config = dict(
    arch='pvt',
    inner_norm=False,
    lr=0.0013,
    beta1=0.8,
    eps=1e-08,
    steps=7700,
    lr_schedule='cosine',
    final_lr_fraction=0.01,
)
Rows from block 4 of a small audio embedding model, named by matrix and row number. Rows with one number belong to one neuron. Each number is 128 + 24 x the weight over its row's rms, rounded and kept within 0 to 255. All counts start at 0. Numbers have three digits each.
After each neuron's rows are labels from the 100 clips, of 14848, where the neuron reaches its highest value: "peak in band" is the frequency band that holds the peak; "top examples" is what is common among them. Only what is clearly more common there than usual is listed. The data: struck, bounced, scraped and rolled objects made by modal synthesis. In brackets: how many of the 100, against the usual share in percent.
# fc1: MLP up (model.blocks.4.mlp.fc1.weight, 640x160), inputs 0-159
# fc2: MLP down (model.blocks.4.mlp.fc2.weight, 160x640, transposed), outputs 0-159

fc1.219:144160131128119156116102102162101093162086122167133152159130092161164168166147168100148103165139099132109130159132162160096128104095118110097134115168097152103133150093101094107148140138167096115144143101142123156109120158081109139097128114131146113114132138157130146103115135142128112123167148152100102171112110160144147146129161103092095140145108127138160134084090144093149117134096144114126136140152091121129129090147132141106157151103086124137137097111125155147167108143081143
fc2.219:132173090115126119137124164127109123121084113110154126095119097130136132133157132108105138130094141154129145133062118187080118155126118128129112149159136135126109198113096106118143090109147145170128114127148169126097157120082151140102135120166137129156131150167125131133145127126117137126170143117124139126126085074128099148154165084140131153162142148153137130122113115105146111081098130146097133122165094120155073142153141123115118171099107075132112111116113072134110116116115142
peak in band: 4000 to 8000 Hz (57 vs 25)
top examples: hard striker (80 vs 50.5); repeated hits (64 vs 19.6)

fc1.429:101128134133158119150107112155134151087108152138125151079129108146115118131151129169089174129116094155111131100098153130182116139138101128121155106134090159128078120115135107152104144102103101121147138126092101112166099146124173112156130143109173110128172126136128103120162125085125126133138107099112089096107116119109147105144120125105121160156128110125123155154148110118149094089095112096166123092160169100164147116109158164116119163153134117087154106092148117164176161136120128
fc2.429:134147114082110126118092114148078136136090132173148147132096117115117140133108093125131152147149149101129092100148100114111138099192145119065134139112175118152102158077124106104117131132112084119140153175120131106142159141160128124133104134149106147111147152110144117142139147151119080131131114144133145115111131084129120106124121088125116134146150143142129163172119121109148156079132150122145095121131164137170084101094142130068097134095084112140094127116119149131153085160146139
peak in band: 4000 to 8000 Hz (67 vs 25)
top examples: repeated hits (49 vs 19.6)

fc1.501:133129118128153107095110153093146161146089104113089126119112148137137101160089094146091115098128122161082132103124137145150106100129107105124076119119130097138120136106099156128103093122144113120144101140174101107101119173114127163105106132091103103144165127160092101111145144126160140089110152136136161169108155103144167123146131146085155144131159086119121142127142096159103090167126084148179089149109123112104148166136106142125103146131117089135128103117152131126145138112091169
fc2.501:119087139158133084072150172126086117115118148145162097122142138085141123137139103143052091163116114137154163112120151166155157144172139094125123112080134112070141094130115098155105155172154148125144159133124143118117108103125094160094123130133081091157110155125113091135152131150136092132111101145157131158165124118129115116126114138128096146155123140166140133182131115129120099110146121129087140128101129127170116114147113148164112128116129121170124120101150096109136123138120144
peak in band: 4000 to 8000 Hz (52 vs 25)
top examples: hard striker (79 vs 50.5); clamped rod (53 vs 12.3)

fc1.172:167190148118128113125157130096092156099136118151148133117155120143134136165112152130077131156125123129099131155105139075102120110088114103184117117136109153073125129165083133106116122174074124162148139124107111183087099113150164126108112098163115128148123156122166108128133114135123091101161070105141163094093119106143124123130169128126129077160112139106129150126143103115124108171134108140144117103086145101115091124131125104156142128138117110128153141098117136126111137137120132
fc2.172:121174116090118129104131145149116100111153150154106146091200122115127155124131126141136113124138138089129146139107102119107140165123146098117144096187140133109138138160146124127118144119119135143108144128123118127103100135150144120126126126102126143127103093113126051116151117119143145131146160172130129164125085126130181124147095136140127140090087175082110121141138123152120143143141084145165089156155078116127072130102129131109127122179141145111078138160132060160135120123111107
peak in band: 4000 to 8000 Hz (61 vs 25)
top examples: hard striker (81 vs 50.5); repeated hits (47 vs 19.6)

fc1.633:110153139139091122097085109143188088142106121097103161095141117146156156160120159120155103164143147110131122121111135091066083150101151100105112179159138141111140164147102125153104117104128121091105146126112125084113144101151140143120149150101140147097142121159130150170117119149105100102172120144161101124113116099139119129129093169110177133148123105161105098127120132090121134089147134142146095118129159157113150142140166121141134102127130119136139147177083141135150090105153139
fc2.633:154183147181119114119134109106076146134122107147159121130112134126174116128151113101113096141151150169127118120102147150150129129110130123148141093097117107126131155155103105078152153132156122138127111104088129103183134111153140132145105116102133142155132096123136108129144095122130116116158108127146145124065122117071126121123104101159164152154109158147162099138146087158177159096121131147105125119150209115157177102146103122142112136111108133142178116103120106113158123122126129
peak in band: 250 to 500 Hz (39 vs 12.5)
top examples: small (61 vs 32.9)

fc1.432:126147116125147142137157136122165155145131158147129141170065098123139157136098088156154094109121106131158146169122089086122139110137084143095146152118123140147138165158118125099179148140081131118170132083129116154109148122176136124154116119129120119108127128187083161127117151147155101108114151133090144111162080165147125128121104104166161111131178139093130147132139115139136118134149110154099130091122121171143111077111127135113118119161157160130137108127080112097118116125135130
fc2.432:136126140123105101115104121147079107114115124131148175099103170177144115135133151148107146086145141130146169153107131137145114095152108094126108147124140109122111183071110125151125072131171111113136145143111131119140128129070161148143125127127132130131142161149146104110119140136114160103155106100123099095103104139101118157152109077136132143139124118123173072132138094103120178078112137162073148137140127142186110106115119130116140121147100107099160084137101133110160135125109141
peak in band: 4000 to 8000 Hz (82 vs 25)
top examples: repeated hits (79 vs 19.6); rubber-like damping (53 vs 17)

fc1.575:147094142125131108147154091105092150145150094132139133118091098156121133116109123155163103115128096093141109103122108125103131143158119120075151121174173158098150087126163090113168171104095148161123127153095131140101108129141113106140127104150122150135135127114119139097117115096143098165152109133129153124115158099147109169160099151154078169093154136144093129151157114145156115099128157146100106124121153115137165094166123114096125163121104153093152101166151115125109110153093144
fc2.575:121123135118156156120133133151107115112145128147070104130115156181148143115120099070148117119149105130116145123129160099130124131152139139095146132120147142165123100114135161113140097102136107123124108116174153100116105135152088100127130119115158119113124156084137156119158143151121106122149062130110061099126098127138118103102121186095133105102142151104100167111096137155142109132133138125149125140128123161101181103115138151157154142066158130067117125071149106142101127132127122
peak in band: 250 to 500 Hz (36 vs 12.5)
top examples: bouncing (64 vs 20); small (61 vs 32.9)